Rows from block 5 of the image encoder of a small contrastive image-text model, named by matrix and row number. Rows with one number belong to one channel. Each number is 500 + 40 x the weight over its row's rms, rounded and kept within 0 to 999. All counts start at 0. Numbers have three digits each.
After each channel's rows are labels from the 100 images, of 14848, where the channel reaches its highest value: "responds to" is what is common among them; "peak at" is the part of the image that holds the peak. Only what is clearly more common there than usual is listed. The data: seven-segment displays showing three digits. In brackets: how many of the 100.
# convs1: grouped (13 groups) 3x3 conv (encoder.blocks.5.convs.1.weight, 208x16x3x3), inputs within the group 0-15, a 3x3 kernel for each
# convs2: expand pointwise conv (encoder.blocks.5.convs.2.weight, 208x208x1x1, transposed), outputs 0-103

convs1.144:475518476464496452504485508507476483522504460496439444469520460434486425490521452488548438465514368500530453524503495523506484485460508475462481488497448510486481495468459498502481450444458488541499453478442487491501504475492480489488494473514493460483524495478547491526500503453485503466474521460502457486500479552533502490438494410482541441484494490560443576582449619564453575549523516523490563542529542585543604548476613555534566
convs2.144:474573472518549502548449392508513533545506514490531433505540540520538531549461458481546532528549518479551476522410463481464511454486531543550545427564536462451485473482538506499484450491433535532555501461532519492558517432515432494366432437537512458472557554518487537533518487465479528481496486458534523471516498
responds to: decimal point (95); the digit 3 (63); second digit: 3 (41); second digit: 8 (35)
peak at: centre (81)

convs1.124:541506447541530457543514466533514456534528470541519472515509505525503560519517549515503518541500515540498492512504478529458471539504505458535519466517521485534540531516506534496488555517505518503467509503462498488477414507553409491526380497553506507488501513490491505500544458384516509415513433403461507524492508503479508523514493449516505435496486431546458371538502384529446394488504421494524411472463424461543527470496520486542540
convs2.124:463482490440510526496531536563460522439519504490490535493476485526513520434498501549528480448506580505530544464554491544430562489420525436540489533524507561501442497487536485504480479462501533500498478511536489496514403443525473492519536557509525442446502444431538532568533546407457509559495479504538521466544487
responds to: the digit 1 (83); third digit: 1 (77)
peak at: middle right (93)

convs1.41:512455483538542529495506503487432441494494503514475521488481493474466492411428486503468482525477481531508519460414403483451460539555526532460434539539475501482507456363393467431423463454476469521539467555542434556510534569594467508518390442452476470496480469480488477463480521549478466458480486453516547486489530524455493493508560527495491522509468476461445492478474515489519531534515512519537493501518478593505481566542505533520527
convs2.41:540482518462377513488540541462520497494513504471476507546436495502495478470523531529492487510391516530464496531585445496482499565483446514514397536338511504502513470515534410449533517496451527479483463508497421527443477469543584567574537440516500504458497507538481477459392504496462553498585552485563490490449477
responds to: the digit 1 (65); the digit 9 (59); first digit: 1 (40); second digit: 9 (35)
peak at: centre (84)

convs1.136:505454425552525492478510494477479487507517520491509515459486474470538443483512472507501506538515520485497447493462479456462471426453488485489525504502537471509507404507544404507521360420485511494513485478502465481428490481508514535463449510472387464480445528485447452453496482489509518465470503466396456491451533481461478432450457450536527486496491388489581545490587537389528539491496501487532457487512461459478505501579485478532492
convs2.136:504489571445507486452447497483471516530542582491474501504519520555441486540492491514544411388512472505483485461549537554487548423483483492593487456518564490473475439577473464473508533433471519508450508491576502499483423452478413462513538497452460431523507476535507515470538502466500498570480484606571496436533551
responds to: the digit 1 (92); first digit: 1 (74)
peak at: middle left (73)

convs1.82:541525551548537544543539526542531562509497543485464532559550552539518514510501487528489531536547537523525515502517497521509519525528530535556513512484494516468468538528583530507557502488524494483513534479550539526567477461479424438435433406433531514563543512576519496518511510498521543531500517485536512506522527511513517524478516505474465490486492473408403394384450451454521529468459506486522547507486522509535484460484437420410394
convs2.82:558468569436512478452491474493470462573582516410547503515489487551511440502475420561489443477496476564543537474533441495508500460468489533534447509478540433494450485473573476482441512457454605523510460501572460500545465418518523589538551495514555426456455498527539495567573476562433500510547588555533493470533493
responds to: the digit 1 (100); second digit: 1 (77); third digit: 1 (56); first digit: 1 (46)
peak at: centre (100)

convs1.60:507520508513575467485502465525492527547477548575455507535514492513556447499552507519371433479499514479481547479505534487478477477452441532521510436436479465552547523431445503402431490411464511461483500532476428498480547500470475486453464513492535493481515612478473523512515515504548417507577517505496519481475439451466484487506509481487469472487523534504509487504516486464494487593530518529417446560448423442417431505478470496488515
convs2.60:495489541493518471473501546524498471520489536493479512514555481397481468460459496548508477443530486510515490382473552481459553509567506435500478524560520518553477577504443538492456588450514493434466512512542466447441467552442520467489475525393494488545470429488488511436529542476484489529476433542464480570612500
responds to: the digit 1 (85); decimal point (81); second digit: 1 (55); third digit: 1 (38)
peak at: centre (63); middle right (37)

convs1.95:504504547497497504456488439526532546436489512422467460523511512506490461479489460512529531516597496429472431511534517520531512469477453536540486489464506447425429546555561524559494426409407514539544541532516471448440505493475465483475478478488518545558509550494419457416520498503482493498469472486513528513483508483427446440469517522472461494471451430464433439483469510520531543510500502495489550473428456495484431463443425453437458
convs2.95:546436531469468441503509488421479434531499512398518487486454474575445434523464423503489469474443458522547528520553437521488561496423506562467461469442539489535449496502507485471475465470490580501477499512566495481472459445536493542561580521440534450458485482546549551519532477515443463522531615551525504437556479
responds to: the digit 1 (89); the digit 7 (60); second digit: 1 (54); third digit: 1 (46)
peak at: bottom centre (70)

convs1.171:461539548450509521461513536503498476489519505466485525490434513512435547508486521485400481542450513547510514455422467399494506436528546452519461441530474520502493528518539513526515524495493461540537444528502506515558450491485472455554428505563487502510495471528466448541473457483524469497535533531440510425443506438501483442515513447529529470521509465516525473516528415557507378492493445523490416554512425468432459511531401538539431
convs2.171:509528511500479484487449508505532481533589490417516490484507493496531502552485411582517500504485559557526496482524466523533504485522511561548480449458484490454492502464540514501503529525487517544535480459508518487536461468510548630478501414543529472428514529540505553505572440472512494479548577488485440501534474
responds to: decimal point (99); the digit 1 (63); second digit: 1 (36); third digit: 1 (29)
peak at: centre (54); middle right (45)

convs1.89:502493491496536418490525473488516532437411430481494480523517449499551460513516498501501540496560480477553464544533498524550503466493429498515478439465493439473511550560547497584499481523487526538511528548496438507417480506486495503449474476470518540549485528452478518471472378436483375439523475522497494519463509454428457445505530481480403397497453462499464474504501517506527520487506522474417482482465459448445417515499463485455464
convs2.89:582470587447499428447517543491521462481503551475513515534473411543432551501500434544479454444499445572528578467561473522485531475469478478476467529523464566553461554559468531481470518426510556446428482450565496484496457492535486487565550532431512483505469455505505524535534512484514496524547548589468487505592511
responds to: the digit 1 (65); first digit: 1 (36); second digit: 1 (30)
peak at: bottom centre (100)

convs1.64:422390467427426454484404460440456503458557538470531518463506493485566501481546487450451399521557463514558505501482447514439455552537507480495465543504481550488470500463500445484506488433498583520539527482528503430456522484518519482534548491517492532533513496482486435421482449458437452425487473484499539553502436502537507545515486539481458477508414409494541512456519509458520498482546528485547466514544485517539540552533501523517517
convs2.64:610498522468475488460487529460493518473498515453485461657472513521431564505474499490448477472488459495512588465558451487461464437463501496465462507472442492506481569526485520473431544467469501462451496478561487446549473534518451475523466497487529492476520483519507510505485519507446516543511519637437530563551498
responds to: the digit 1 (100); third digit: 1 (68); second digit: 1 (53); first digit: 1 (27)
peak at: middle right (63); centre (37)

convs1.130:498511460557518433514463483480544459495522413494499436501541500542521490506455505490458494413393562459495537477522518528502383520439430501486501475445482480504514512500474507485455479520499441463519359460552475508512522520556545495419529418412502512466513476438492477466537510561540501477530422426498524489530485440512450441500500485484403525462464518518456536516505474520519488523495547510453537514472535507519563531494476520448470
convs2.130:552510501466519519481569542527560522446471529576493504532437501481494518471597568457489493475494499494458544528435479474469523538499475453487513553526477518508522451536427487575546526482489503502459535524472490545468461483510537473483496583462481578466427497454497482527489555480488514525482472494516534527477509
responds to: decimal point (100); the digit 2 (67); second digit: 2 (50)
peak at: centre (78)

convs1.90:535521494540531455529519425543497483530496474558534445506580537476503470504481462499455486521512474491506428382506529462503539438439517467528494434518538469461514512556514485540486458505479449513485504532528452500523439418372489477399520498437508501524517485499480490446418481523467528540495454475474508469476544482469535519469535530468439469456454445486495488463543522478538536489555562488513561485501522372493495434475466496426438
convs2.90:478504582417423432443510546490564477507552535454497535517524512539479515497491457585515453423481495539494547486504454514523450463462477504475415465492488515484453469550499493489415555416489575530506483418535497502567472417520551572465577505524570451496508457499456556570546491435534475538504509470496570567541526
responds to: the digit 1 (80); first digit: 1 (68); first digit: 7 (32)
peak at: bottom left (40); middle left (30)

convs1.116:524511501501509514443439484495516451492529474462494442474508488490493463499455450488504549502541563522565515568514547535501530496404489511495515481414451515482461541533545513508521503528460475399409509466438476407415507479501524470487519479511496413378530461425512419422494484428475531480427495496500485500539515521512525532550513474529463458472432481522526439510538492456487507515469516507494559441464547538477581515450542499447493
convs2.116:558465511442460573533436481398530530511481547428477485491502511561472507574524430470488480469496499482440522519483495552468572510473463559537521445463509552510492448514496427391505455465504506539497530512493472455487421477526414450511500467502481513423520495527492489506455488471482524530546522513550452426515489
responds to: decimal point (88); the digit 2 (60); second digit: 2 (30)
peak at: middle right (48)

convs1.159:492477456514550476498533475475510519454495517416370485534489487569477511502507498558466467505483504472405431511517505477531512498487506515476493462483450445423372477516523467524543361451528532519502517529508495539522498463461499516460526506488450507480414517470457377378512462496546471494486520509449537516463502524490606587546500523467500528483468545448472499486525503479503484487452465514504483501505471483516471472509472468535468
convs2.159:506501485546493516500434412508431494498522497387485474546496481528461407557476415496508481510511511487497459462533520511507493390490520504595547474499550468437482526492610466438498467500500475497529485562595528434551483522412422470510484469503453458440488559544514472458451476539469511520454507572516433465534533
responds to: the digit 1 (94); third digit: 1 (57); second digit: 1 (45)
peak at: centre (100)